config.toml
train_examples = 39062
encoder_head_dim = 48
encoder_num_experts = 16
encoder_expert_mlp_ratio = 0.25
decoder_layers = 8
decoder_norm = "rmsnorm"
decoder_activation = "swiglu"
decoder_mlp_ratio = 2.67
decoder_bias = "all"
decoder_qk_norm = false
beta2 = 0.999
warmup_steps = 140
Rows from block 2 of the audio encoder of a small audio captioner, named by matrix and row number. Rows with one number within an expert belong to one neuron, the router's apart. Each number is 500 + 50 x the weight over its row's rms, rounded and kept within 0 to 999. All counts start at 0. Numbers have three digits each.
Before each expert's rows are labels from the 100 clips, of 14976, where the router gives the expert most weight on average: "top examples" is what is common among them. Only what is clearly more common there than usual is listed. The data: synthesised imitations of 52 everyday sounds, one a clip. In brackets: how many of the 100, against the usual share in percent.
# router: router (encoder.blocks.2.mlp.router.weight, 16x256), inputs 0-127
# up: expert up (encoder.blocks.2.mlp.up, 16x64x256), inputs 0-127
# down: expert down (encoder.blocks.2.mlp.down, 16x256x64, transposed), outputs 0-127

# expert 0
top examples: mains hum (40 vs 12.8); animals (36 vs 15.8)
router.0:486530494433430547494449591454498461494566546405577492499547531465399525582490457385573506418525470535592409475428420486506545436516420567490481435500453486478440438583472493498546502591505464590515497550521513462514546497589506441545548504483509444544545503434498446436519514448452471556557504544505515516501465461542595472501471477545527588510593513502533550490490499429499531514547
up.0:560454445500421466517445453458541483580506542535416485555478443559509490496533555440490475449476603480512541509523460427540404409505544514484614584417490392462477528547578541507506499390512526481416448479381513554504504461526465519506479590506554537506493529530583590496573454513467524544414507553551473532497505544533525600464446561537527448465450504460565507505593603425565408532533
down.0:460500471431463526460508545492474536518507538512596485426553526371592502517503553513554591501503455427502516416536516599543489586491528484472580503527529474530514479492468537524496394491510432453535636431541469547561585467421512540552459482425534546506539481548510589463527628492547507568549467463521477509460431453456503556555429505408530527542516496584525517506453370511510513531432
up.1:389482497539606556444564495515572535457474525561422474490411452508510510463505462471513442509443572519440513550575581523480502504501489431530462546480466539500557579450463500535591492516545491427437433457570463404436392626463528513514516529397485534537484546582481609495510454586522593533579606485557485475500565477411476566484486503510445489438445526525517605581501498515494504481598
down.1:529480418521589475448532440463494569458403479578485413440554538467477476436531534431526459537509461508555495535486521508465483492549445513492528566432473537469587526518501485461508496533476454362495420425515463461528520568421498539327514488487546462360452541485528388455535499486501585480473531555511450424472546444491478600440461484434488476500493536457576445478451545546546469591518
up.2:442471511554448535426398457558613530611517507542460477488488471489581551462577562487546497470471522482490520383556453533565429539559546487475476536539497405421517507474558422527458441506464433483415482454440471486446434460488498527491454513461529510463471512502551469442589543445516485484355407531542432491448493493484460472489397453424531455513443441507472494513511502534505427506427
down.2:475450525427479443441428423445539508524476385483536492483504439568558435583476467458522576484438505418473515468494516499513554483453544505431466501484514461577508571446575473558436463521539497420568539414468551561505469523489565546593418476454506537497437423528553433457480512452504444510489512498558463473421415541581550606449476520469583524532476465535538581454487486447404443557449
up.3:571519500556512469605585577531427566435531540484480490568525434473466458559570499494475508539529586556498476584464564422482576459523451506583487571529517520501459450488432614455470528549480485561523554537526473524473513444587528457525516418491528477609567446449456504551361487570445458479578539473536563534534498465519495407581582508500483530565546570436497554542551564489447529541538
down.3:540480411533492498603507575508528514480519538507504527494467529469545597503472436490529392505432536457480486509457451429385495487418443379415571516457495578556518456552541545538568476479509462571468525610511474559503479517618444457489431392525466475529438472459433452507462477488541471426514425443436535510525437430462487449476540437496525537543494623419457531478600565434540477469457
up.4:547504482463410560445518498486504457493452528552476499532426541589542536499458543466496485483432478502491538488544544506489481411486482406568404541491443513546588545446488454509510589475550474456512417481427489447489531557463618471504563515512365518537460514530499558496519405589544551429511583402475512433541517444538455544523585467608484476414469493541565459543498538554486528429534
down.4:517584537514546435446443474436579436580528548485433547393403486440652539528480550521526504494445506465490522392516439508482538558543517514453549540522497536511432575450558542605476518443441521518484516525522424578463375512518547473449371515505524519447405506547566488475506491528568514458525440464545453568451489491507413504534471412523526488481460570507485535528516580525495340489359
up.5:383514543565663601475536475549545565537543572528422434477489413491514559500600476522596531500504529528454504501537496506458456525570492499518412510542462541517493540520543433557485504493473422409474435457523496518375383531494586537594540515412515543548520516509531490447549542527483498542575470513553514470510612411487508530511464464497505489483481536610499513557505513558480496532493
down.5:478520505485622441541457447544541512613508490521449495536414459601494561552448571449493451527502497504493517493524457563445540484568444525449490479494472495537409469547510525463545485512470560483489541450570472467511454506502485492456505516463546461415388579527499469470476560584477529400393484583545550473458494447478554538416453494512460466503473458387487448450501510449593499507465
up.6:531482512610584501456569438531503502412418536577550517503417498522600487432483417448416501465570506410450587529576464523460423502530554457485521485435584522489516572504574530525442513522470487433427489403552514491444437505492524567462498512470538581476429509505472499553502495529468593456413485515463546538500527485418399552431473513415516460546471481462494513571540525479499523564512
down.6:569551569452458510396491491461551542548429504519537460423454412536546476388559561590604512423447552510505526524515499402542450497539561541459464424530553481444554528573470544473498481414506481444512558480529452537423469490544535462484536468470506545535481508585530544454547518470452418478444478541527471610516486478428446548516454507469469464595515483431419522469489546543579488419408
up.7:427477497455550480379448449462570517509450456537514506438485570458546508441472557501425459425497448417483497414552444575530473530514548527424498488454484476495495485456587456573523503475529435528479541497568478498479504548432491606458482519464486474411410525609508468398555550462583468475388464526521419509480422476516457525428407510484558458513437450533505484482467472542592533490461
down.7:446573479473518529449451465459542522553511468534468463372433472451466531561474572536527547557497470458434468415588525590561493542514571440482544527531538485478490469479587549569450475549456449442547549436502524512485413387393594523562505520432492528387487505465597529407496578484437503432427433526557502507510423432508491550455540496461595540527464469546429490483504413435438474505443
up.8:508420427548539501421597447488560488521391469494504557475449536478575436463496478494434420471540530503468556531544461589413503517535494394506492476419566573510521466432432429448491500515473456489416518439527469454566452568494556604484432513469536568397439444476429505512471409479558540530422493456410447516526518507419420472524567433457529433514479570449443512522421477495487548523430
down.8:608436483534446499584501523461461435564572569465560506459583510478474502566514408477457427527440521480557527537549454561443555473440470483481506529422407436498510520468527462486551428430597557458467427488535483478536532471548529490464465487472528429526495570448499474570510450452540374512533422406514548516456440523577587491478518526526512510431505446496504519417499557537503546507514
up.9:443422488516453489405425419460523451533399462572506537456448505477528554485447485527430487449481479359483530514555446558546457502463506425442495469436499505441534531571609479516539560439566509477463483480472476413527531549488539622491441530492491506399438473611505490492579550471596565546423544479488492491460478510544425545397512508516520478480395534506552434457518439509585514512475
down.9:489480382517559468503436410466557544498518539558419562500424488439548557530491494509444474463421481384445573432588456469469433416450545465448547553518500433519472522516540520577512478541546481476473533548571431555480427496485492609523409483496491480513397471412472475376481526463539534491394500564443489463559438490448487560481540464375528476495534536454473523538616563426512479484454
up.10:502476473572594505374574502494608539539474496550435504504466453527569553490500489457487507456497572457530532502583465524484491462564516443513506562492554535508554554474480501521539520509454421402486500427476462465478405560533693560496444518434540581483469529542479482519515486466535573506495524414526467464474519472414453536532511421475618459479471545540484491588499489472512507549537
down.10:458575559422538455541508459499471465499477471541438502498471573552429493464561505437457459529499508509519578573535512482478506487533529522484466512439432518462502570567466572501506520563481594507434540484673484486473458495490466432473578501448543547520388613535439524442564551511538453424414553542544483509556592471476507474449473545481454513488477499374486484519459518487544466513469
up.11:421483529454529522424436496544495544459465556542483446440468502458527475398497494463535546441461531544480513530509513527530395447542544541533462470508566470405581558444480532496410558442492505373438487450512448519409445523399489515497453537438559592465477551556473573530506469522511497508474501522542456510532560475427382538547513494446499492545463409482479487570465529536478414533541
down.11:501454509491552485473512400427524489550435450510537497503456463569472524477445536443483535514498541514429609557487497506414545498487575482484561460385438456513567568507574513477439546454589445438495550406460513478479541450445485557562420515453486563490410473535531495419473446517514529540430505543542484509481465477532522606435480509512495497527464518489520478414493527512458447526542

# expert 1
top examples: pink noise (87 vs 12.3)
router.1:552534566491505531540573556475456454402455497366591530474528556444441456577458395555559553516502375533549469460475511449466562520445379514415516368575505510558482442551471467479415509506458522579574488589514532547625550466513500464546509421552497460438533412459519477513482522463483503487501486476454564446535444474479602479538592464496490533518526464470467541431487485451462442421441
up.0:520404468415545445517497510531509522529444582498545541422480555452538408464519440440488518441473496475462578516486451478470528457507521499443452436398598474459538516488515512473563547440510566527509516541514415504554591489482446534523408475548497535461468471563459457539522530530507516583432461542445489564484496549545458490501522511426480481565438554437449491458453510432521425529491
down.0:464432485545436502451515490505468584463501473531400435525459458583522490394494533464477508558466551560416552589507633572614526478606540491521415543451561428490479536467485486528480475500420499475484475435515472519365503550463553487530546509398557551568468511535493534525505481615511493580508491477579453556534510560510428539557374540495462408505515504535504474581449466562471535531533
up.1:458437437515478400549482404498550566550547546603422533505431492637513514462506524446464416475442585482481533473536512528544440488573555503477468519537557477425457519479561590513559494464530427484466464399500386493442453477458514550470499509531459522440378506544473477494487471545515511480482461543415452574406467516502393507486464554457483411512457497486456490496541549500524476563475
down.1:560473380508486523561483477488406496468444411511487580509582567535538485541354500513463543533442463544485476607481465501517556501487471506495511446494522501630444517507476491442463517562466543522525505530442568448546483570594488479561480445563503484601534491534491503582461542528568397499502507442492485459497516543491518523534545509512477434434558489511634499540462441508437598470462
up.2:492424424492593357488456373503507500539484488506463503482481535468537532470470463423453402451539487497452513501504473482464440486560576524418511515387556482439526543521544549465499513486518520514433506401565469507472477457510440552437438525566524553427400547572506449520526497518483455455398451547512474558476468472507424546375500506440503443530442445393432469504529582462468485574442
down.2:580424438459454515557583451459453530499459522510485508472437537560604470415442494433423510527456557432457500559508510587532515434515601478497444448457533441489512518518488513448529501393511535444497484453445550555462596496473433494486476521493477590523480557480459485588521523515519563534475542468468547454408608590454484543487505555511427458507405567551485490516450436522451517563457
up.3:578491504550525487554605522539476445434474513443536558530505609472492465509445424447467510531537440552457494580457527531513553418434457491529412389480529558547522462486427457441427531489481563550459424534503534448581604565465500471523499424599483489583557435491428517581484540543482545551556565541435556535560601580530546495549586522495445525510535585502561433516476494552467513478585
down.3:479447440522495498437467414592528490552433521531414530537464448580523549441518556401497451457438537508459539534486593523636526463584549501563471509422502462485489561425505457516463487440562514433430405369413528508479478564444507536489537548470531580578474514606491545522523461586516598542462565553545499506566518540541490600485479557548502423455458459532574465558509564542490502553597
up.4:560447457514465510530515507427456444500398487474566588535436542536545583528424450519455443459470505445567566533492418446374491465429514399451495478462499545538569505558511494502485570479553550481455476532490507481625502560515522499587487516552451495491497496493433489540459428521535587447472537443451501435523579515580515511472577400555492545459491548481550474523584548449487539492534
down.4:479458434494510437463462409527476531525447456529417536500494497588509575454452557404446505554531536527491543610493536535596470423603515534582494479475506469449457509476475455480504518455525524486430418331498508486441466583486499549494536510479554623532445527617499505527547474591505546564481564530541533510518528584517506530485436547491488431405486422530609433558484488552443501567560
up.5:485535554469507510461465543485493537483624518436560478452540422410444435514492512523643571526516543525541444473457468497575547630492477570479517496552501442514454471477504532502545380554465499520527574524537544552497500398539413477439492518446608481499517486495555469454489569408428446509478425521565441491470483498465561534526476510471560469558570398442478538512449435512505538514392
down.5:504548462563447528568530490480488468431528477440446562574463573491485527501458423506386518546533462540504500601496534496534573426461426452554478472496464520526448470543462478427486537464458539555419386451443526458442554560487467457508554471514476482510551463470474530568421531666451490481590575443397536557523538557521497473574496515487369453511566597493490391465508529574465503468595
up.6:501501506623502555489497433462543451511463452580485518612467506612533591486473523565451499489484479471486515525620565451458423459493520479497514539530471572541524570513485445495413556505504457432496409452453552500508445553462613571595576536456450582561510549530536529559493471580561547550505550399538517423586522507526490550518531490577491552400467516555550445535579544534503522467538
down.6:520470503475523437485507465486483488506430448504445556537469560599495572527396478433388517534483558558562535614473520490518471454531518597522536482453531509460437460490497482435458555499526574478476401416498500494497500603537492520483556453482565563526477498556496524595481409644467527515512602519501473525573618597524498551504504485533465445424525463487603435549507555604416503472527
up.7:522502470453438552466504464397468439524428404512574491535440523512529561565434475566486455478495456432633510474560450433405509457420508433468536474539409529577548515516463493491570555487597531497560496560489536477600487522626497553555531526447460464491557493521447560512496420510582492461540518440536467366518499524562522571508520382607504576425489516537530522536496547466464532461541
down.7:483474503519501476465453395532505503549433479557389496524427539606479518494495598382464526550518561543517520591495503538567481414535512469567514519437476501477463487470507481449501527448508537392434440354489509467514498500475522584519537506460564572564476525586498467557550509608511536575500578530509513516508526586530534613461467534513507421442484486500600426551485470571435553534573
up.8:523435411417494432464471479468518506545525469549482478339470450524595491401492554440500405464423604438486511512497547461487433525521540479485453574438500436548503541515493512565585527426503572482440613447451476481500468494426443464521388547532524489528443509505440536452556480486483507556405468552513411504383561514473443528401386472459510462594451444433479526575567534489512458564494
down.8:489585442533458537368514520492479545538458511449464526515554473474527502519476524446495527584608466502602548538566465542631522549576466515535399482590420414528498518419532460534515445578441537485535469498512513436470539592439535511514541515468548540492503437467440511428539457536551529527481509412453386404507472601579545593572447448435489472436546463523538561543510441542450552473513
up.9:578483503544540478574607528501473437436457499428541581515475601484491471514431401462457474508516451531483500575479521488462552410435482485539420423480529564552538466512447468433464532481497557532464433530472527457559565560468472480500508429591478487561566459472430517600450505562490554516567563525407564524539623561522547470552573488505425565509541578471534423509492516511475500437592
down.9:462479486522520484438470409528492514542439472540411485499479469602517517452494552421481486474482567537463538566542607525593460446584565510583500490442521446488499550457486443496476506458511527468439420358442522487446493586419525573476538548444548619526493536596499539542545497566465603595484551531543543519537535543536478582482470561511461421482471453505561455553480529577486525564597
up.10:449466429460531479482462465556567568541520572547470494376440479473573468444547561484482445438499555451428563436501449545486424493529541498508500522533493463448513484406535565559489509462519482493456539485505414466451424468483530542476496590523492510490425555547481548471543534525521492523437459453505473546464429433454431503493430528449606474551461504514420559535571566451516433605508
down.10:440485491424453486489445447519401560571482478492477534439510568637545522527472534518473479449398566567452586512542531507521485550593424484499549501518528506482428501487550470490574494379563492401604495462472464470375497523541522550525496501500503558477454538628565533484552578539513546548500443515585460560439568515456507510540489537419604444443409429521508618478445432503489488554419
up.11:490552576600496542546563608539492507489504549480477510522522503531509562563544513587533495541531506519498423480578511531435501521435452484490486527561457595524499470538489420516400554571401467540532441558545530472542479532459603416578497451488425421572479461394603392538535521514495538471498504387518563458555515455595493375532519421524463543509546515572527495381546507581564513427503
down.11:438480499494561453482455490578441535496411522525446513516450447610495536513478491434475419499479536548475564552497532474559472456559550458588472485482509470398519486439514525489508538403525539460424373397439457512489542601463473561493535476503500528462454543566526575511491496624494621580475544564475545578553574549554459581543526554538434455477470463495575442631486514577436451522608

# expert 15
top examples: quiet level (80 vs 28.8); bird chirping (25 vs 1.9)
router.15:501481568541558456528501432504560478500499502589519479535493529577543531407506526429402435447510544494492540526492477497482450397543550513511465563414550489477518512454546497472414536473515544435412442412484550513476459521493448511428460532494594541516460561546491527525564493531489503501439515610567538525521494522437468569478423489494515500493458472454518479589507555554523506559580
up.0:515469530406469492495534492592543400479520408502539600516531536401477535522450456551568534519575455518490527481550501635587554492562473496536469500465442460515468469470453533452462397476493550496532521580615465456612540489423473473463451409470520430462484517463495466518502562457517395465536445503516438424564496441500510387475452487531443552509528526541490518431489408453472461435435
down.0:557397458420498529473435449456345578420480500508565446423520449452543437625393474470506531498508484420537535491466398551479525518473509531508526484503469506475497505479491539440549430443541496454527575625529469511581561517472543660479465523444433469489525433498470539451385480454517522572488471512461373490530404581598500510466497513502529447515467515409487568478500421478530507439465
up.1:546574516525429555462475608439514561393557481503528475491519434478501539610495425537443533522524440498459450528510483516453596556394433474462490552553478565573510445516517550536530505524417474559532577545466509533512537510482472464514457462518432421428453443424478489525413493524438463377390457422455475477489463459476489497519502414511510461484575484452456506468579442534474475454495
down.1:451556489430537486471486574475444462452453537532604464447540535430526510487401522477507479481482467501515522521538441528563533443474492426540514427494481542463426474582420537501566435509470531495492546635581467448445541487511526512421493515543471461510452475476424523433470545432515460411608503527429418459507533500536478386503614521459522465566547616482452533519460498528574467467563
up.2:476457473437475557541490507444440470422523515331542498494596509526454503580485483541560501577460444512568440483468533496498523499481459502440497422657415491577524490569494453464566518503471471541556528555477451463480533475485492473550491393510418393485537447481483374466456480480513379520469541526457498464494499509547544454478496467519436517430490460447505542427455468500437516432408
down.2:570513496502482498602429478380531431600480446501465462497471524514527485591547485422501486523510434464508487575564459446456491464524497520472488491545536485486479385537519463465539553548550589464508483473527523542556505484506490411395408488577460441477449448431545460481506427511474524433599603452443531457540452504515472454481557481553471601491527587500491593478562548496509514421484
up.3:470543528570494516528432480477520503533590511494482468485552472484468472528557512598528572504567496525498396455473571415511513572551485562427508551551470473487403478499545457537440438605415521512562590507569521554456430412476483489528548468455494467509528456470596504467452545492493401494471481530569387514466401517496489530518443463472508424520505447557511581475493464592461458440455
down.3:481552450479416584438518443489576404514563465511453482483394515590545595427548509456495507530512628424470529470548572523575440519440576465512454539462520498347519508500525511550443440337535518558488486443415525518416441477419581490469527634415449554523514581513505590557520560576452486447393477494462439511538504547582471562503493497512547491512539485539504474439571490589566468530570
up.4:486500430381411550490454509492468561516524523545424431561502423582471594503554568487458482495438526502514510547563552484562461436493483465418537515505473448482557522505525580581552547490602526463541434505390423474437566528446583482601611512427434495593551527515502560472453466574530538529575594442596579488483554520540476539510492544627495562457508549578535472478552549461525456488582
down.4:446508565524488424457551428526494557500454550545527381424478454463542460363536558483493500504496508489453523433521480535521525530569577467503439583472576425461428590548570549520563434503473475451534515498521488596444506478480426543445450537428512563452426511544570487492586546498522516508475454546556469540406469367417441537484483558410508478572438436446439535505492450427544412539410
up.5:538581522474483443599473582466473468456559452433536465525589539469414474539488475507591496496474470565521377513436471502525555469486443575565577481490459484521452456449394450417453502536541550526528475580480554469504528487600463413505539469582460455548560508439536480534510529480424422507575519590512556457550514505597593469579472539551435552511554482565524476500460456511512500481523
down.5:425538429477422426445455461497463569512560502561447447503471396534571472447527587498485443489523554425474573481558488473558526486496529484556446548487533410408504581526531493576574440462539510451501443533469424469377448526440529466407520570461454526473479491550485566457517554558527567489467422519598471573449505452490449537473459591455526449504449516509499529527560496496582406496515
up.6:493533463402563548464511527519505642480512535472531445531479459442506471511509470467557540545423514495451564510455474556586528637525475567571499508523487445470577483411553493528506446452567490491385479527518558586467474418472509488429562477489494509484580507469526581454482520473479516537476442489507437574414527449501508479629489536484491412521556441539497601563549446547544474496572
down.6:529521388544529485537452430485566416559471570479436561527406582515489663515489440497498546453531536452485516545507443473391452494420517426447585574509542584482562486565556486551423568477502461474436461464516408514540383511464480535532555568532452529445472465532520562492396485536558512502486483467488405500541447520506490522486549477495551531457444453485474498480561534422547470503429
up.7:454472471533484491471509422462505549567449516569435467466431454580550547453542534426459480446408540421462559473557496484545404430509558407463480551452540481464539562467569529527532568431541483445451476439379460522455437521467547576506498572477452567457468563555504556515514501589572531551473501456522452547476476504406462570435492540511558475489429565506500467577588575494536484576549
down.7:512452461444525540474441468472527443583387537492513580440463490482528533517530504512438541393460533431516613463531465411475446440519522462497480510499540449446521558504561527519474471498533446487472487448541430487530438448466556561520448585465411556438464471563464519436440478440492530526452523501558415500509386577521441571479548464484624466495436536504439492422544575446508422541471
up.8:468574517448488464590464597477473465457596453492557428501575496468415462577470478555573542525487451578507443513493537556537547500501444568517543477529521380535515458424441487485493483571506525508568509570474583514538533505497459410479524456525496422527577470416530521458512513469453415486526508531510506460592505500568529465596482492530412488527590509546515553473459442510451478419519
down.8:501599473469506524455542563464474454535520483565537537565562517564541565553523502491454443521519512564589517513523485544590454510478440479481535517528438471433436498527555433499513493480436542454352408428491474515523449560469631522491510520477548504583544517469489540495422515564403514597479553419465478431535498622517496580608566521506475532431544481543538468484557547508477411461554
up.9:479588491571548549480386516520544561472550543439462488364590487435511482516512498512532519571594486520474479441411507496526479627534503547464418491627504419488476450500522451549504442547415494550469589532592516514457503457507436504548511501474577478475525445505621444480508586496434494487443494551490433564464507517597508473535426515431531373562538459511519540438525489559483483481425
down.9:468505440456525554519535498449523393582461537613503491506369517567526513457537445494426475493445514547493589517556525486515418421455539455534473521385456541411499479511505554404468517430507522471436458465396465519542464496470532504556480531485435517525492524553418647525461494643476553475509530361409398514606499494514387554435492441535473475463490532540503382553491537498560448464532
up.10:582554571469508535583564548502471540451494498395496533489487424490463543579492421548537482410497531440515452524526464518533534509459400481536475470453458550560590489486456535490463477507514525537504477550476542473523517454498553459503551448553498378520625504394494491509435485426533565464521450449440558409442517432526514394527568429555482588545551494533473495491523451516503450475488
down.10:548603413526531443535501478435425446496544516541448398516476485506545496487453554542452519586524510548493491462482443518558527462496540439565498517474434497471494500456439542422480538553489559494459496400452409415469543558546512487527510479493402482539532508504528529437468436474493466529505495611479482497550583590524432565494571517473420551421600502392559527482433546543475503528504
up.11:457515521509535483464541458550527539528488556561428447454486448581501509417599562459469488465448566533435539423585493573565483517583547443580551532474540509439432552426526537575575464478534399456478501437462503515417476511454573512477558549449504564511514558509549578430561554542517559559589507487585472600435445431437473541550482562500522464499471589574495585552477485518577547576540
down.11:517438459484549538496456458417537437557430569498500572471375493511565546457504470490431468449437561464508577511537434453444469431434541471473516487466534559351566548572562507525472570395538491537484520464531405585528375444486561596518440564465458574493474476535473535497419491484531501554383483477469417516491421540484472557506593477505533485503444493470427509466551540391523394506449

# expert 5
top examples: group: machines and effects (49 vs 21.3); clipping (45 vs 8.2); text has "clipped" (45 vs 8.2); pink noise (42 vs 12.3)
router.5:490552590506545445485562560558411508457573521499493452474544462447421419517494490499571602551612513602483449467439533561558567531566477596527526480481559459524417502508456481487466424621408525519599535505604536518474525465511461424481493473511587504540516501465589461490573526459414423526596463523553601517479484509447541455540456520458491489556573444492504546490421435507464491579461
up.0:476533558574550472514584504557498533516569536505460454466522517485474440485531524518476547548526539558460532452517511607589537574523472535496545547544585481498414483442495514529465400511463481538493577475546545558490486454514486510438451441488519501450501482480574468467502541472440447500553445520478465564435482487426499461518438535394514418591541485468431536474450484539501482538430
down.0:503394489489542459460512408535536476511377497554578517431487521449555390408425511414474498441468443496508536454553458549477442465541575495480402428417506455474584531554542471458540492396520505502482500478492508456591556551453413523427449546493534562474423502584518449512559496433505564450439470574454481533475533472498499543426469516428470531519453501456501432528447514490520471574505
up.1:527531490459462655508585535493567468527432459462494592541433451537560592567546475526534394452499502481557521500520452532443489540463523387576495472583420540480508513548570518550594498409556464458470455548481467466501493528504541553542530533456427438461500504502465548384486416482547580488498538500435484384479456453623507541533568518577535536431457593519541610456574507391565550498490
down.1:513509511487517516466579584503471504482502495418567496471575563447532484544539562455500434536554508467458455506458438549508514520486406559549577484516481501445506549508474484519602422545554543507526684509648475493546505456599543514537515518430453491515558546506454520509567553416567505600440492439395511521411462557457560531567407556445521522545509501452500544480390468495575418590517
up.2:525509458518442536536529482408528464495476447547417534461439515511592595538511454551505490450420457420553497483523547425470479432495555402493439580486432541497532491509468519544540573458517463500508427524479449450495432502449534494556513533581402548518493497433477558502477483475528526393541515454478563456532524503602457498490520384551471555419481554541479481531564544475494465483539
down.2:638570536508376552542534479515457501504525545485482478453488585473421430528462391530480566557498436477546414439499522454561548538510331551517444504516544524461519488466534510512551499473489560559545466571386511476447617532471492383484615407488505513448500482519537488504507471491490549462540533538400525500547418465556504529508479554439437496564525556457534581435498524434570443539516
up.3:480432587556489440467526439549506497542484541559445470547377482561496508414500506435510563456496531551418549558522527471516452431595572527475469534493556458514453592519548465490447490493468536418493423433494543569479464535468526530522530610540596634552472562605558572590602507511537602550534565535547577562582574535438492547486475582500509498579538461541538473533558556503492511586525
down.3:444540547507557474419537471553531567580518591514465452445545422430475442394554572476561539552500540513454479437525549525615567543617523580528441499533538487487535502466484515588558447479485484541532524516506462525458507508480504450439510503440515483463513501482541513395559517436440520620503437598542477557466481424469491459468446559400540473575548427490473519446432461482550454511475
up.4:536432357390536519479345498390438485457469455485562514527553562465598478523486498522428447444465459466547527471522507574524501526436517488461559500417490492512527523505497503466528482476533536487480538535496511409517566492515507515498428458541443430475491468566420542489456513562563416512408452501483436478477444460489471566463473413526528500430410535434529497502430482542500521429425
down.4:495434518436515587447592539548488406416448521412557524453578534492458462457428456555502543499528496488492506588539535566569575508506489541500450409566475399495588576492447440462557480459550509557526548530555562484513586541477525397485462519533477410472530407494474478531519537404540476549542514493460417545444530457487480452558506555439487464496495580482490521379440424441545426521470
up.5:542451500388522525507492517512454561408476523447548448391478478444494478544502443472498510485464500466523495422488522562502525533477502483372595432480511441446566441545477591500579472462529501534517547538528388496493566436435478485433434451527468442414519495439490483427461532449506459487501449532483515515427449525466556482412526495442550586550492477462425528394487414415566398464433
down.5:473427500520520486410482446506495521528373523559541549414500509460578413401453502490469488465482496431479516475525553523499495517599588452492438434445557449523492544557574463525517465450498521560491518481493554529513565497403415633475427513432483583445383408600495480463538490523525546564505463515493402542494505462470574479484468509430526478540486537522501532554399485511512481574507
up.6:531445468527474459608543482421513395459467486502436554473503581494510578506437442522556432447477464432534503542442476420429465474479572486488440488491495541566513470520441421483554502475500534541426498469545478527514486473491490486512456480584492504531486529447450451562542492459513475352495501485406472467526491510546562506407548382519513532480466472450550516499519493451482550465470
down.6:556612537510458480437535501534487564478463520497464441447482481401492410476488490546533544548573501473479444439515591545568600538544478553458467435566500463471537501433483524535554497520444491499615446558457485450452586541488520450480578494442501522446473477493529457438474531427529557504437424566515539502509452431477513491563554573463514502556583536526473595425455431406608455486437
up.7:549554507500512548552537589532475456458510488402589524500563476470474506562489393528577509510563494512481425480422492528477601495499462469619517407601450473523487438522458485463550478558546516540532524605559576495620555486611519434505561442535516392512600400475475477461472507432472512532519463560538548510533481458518573457621598496511535570525580531449513508461480439505513513521438
down.7:527455532422493537466569493481407499511418470496701496419515549430484419485451488517509506407482478475523478494562452530448492438529537508501378441492514470540575499615562545446545429413589529511575514578532526484494624502473405465469446487518465476468406456482460520480500547485544511508535443487484484509477479486477567494467511562472520539511515512518485504452412466469518425494481
up.8:538567522546468477498579564544491546457598513454474469547581459523420501547519465544476566621582543570550384486476525507544539509510405603495568537534484494556452467521410481492474459581421530506600518531570544534488468515591555423505570464548535472548580507463559502518519517539462478512619505471515564505542492526478549475549501523502447513517585534571514498532427436544472498532471
down.8:479391503488552451481564427522498482479410508512605509429539512437546362422507480474499491461467505467508510511479467563476488509533561484500415399401554427523527429535533440455444448430510526583466533522553547458542587493470400498394460485474537527498422424520442405466589467436457451594514477551479441520505510465484541452484443575422496508551472521483502515514358446459510441563492
up.9:448505518517509475400462403528560600614482543564438398505427419546562482411583568491458496459507602505399508494606514510540414544534560508484501583496537505432487595431585550574504475454478429444475508407490473560437409492435513573509482623408532573471441526592552567492540508523515522534486506511577485545454494492484424562480415608477534467540453485515472507526549522474545470571502
down.9:440493508501530465445474446564505575564469558576468400423517452436518486420561559459524529522534532475431504428539514543531471570588522532476491525487513465444450556455564506540530415491443460474500544432481467542460447468429470521447521517405584539446463525561569546453559504459468522514465460567558467530410453442481450506473409522438558443575439373510453576451456493512524434584488
up.10:542574524575501441603567577490488457427603481407532542523580564491424486584480446538532511604562429548560412490459506510484569505479403550541545435522478515547442392538436441473442464501451560583524534581503546476574535470558488410455490468571517391528557502383538422537523540456440428420521488528448530468512490511477562446533528445499451500495572487502463505469476496557424504493471
down.10:491371512491542454485588445487482501438419479543617426412524493488521395423515414498552521456453510500448433481537455540493545486510570503473405351414504471476551445554511468429480467431559527538513481525507498544518567497454396557451444474511494488514423419522493485561472487405472514498510512502437490505460468458523528457493504586424465536552507514477441473463374436479474484545501
up.11:570473521435544439475574546555462554505547542445512425476457460453447459473530534430557544511534557539485436482414542599516565555473506553452591420527510447512477471440478510528553409505537479531514529539573467536503561486533532528506517506514536524488548562481533499463493531447460517549541527578521595554444538578455581510493531591508553506555584509530499540536435436426565475533413
down.11:490431501476523489440487418550512522498380501576555459341489472505576393396456465452478537422454502436496491497566486560522515518560603514525410480423554421508526523524514510477547442407504516544512496476496514489441565537408396552454435535445501535461424500586483491531524494491513530542486461577503461559431509473489503519454415577388492518532479510461469528509382455513484457588483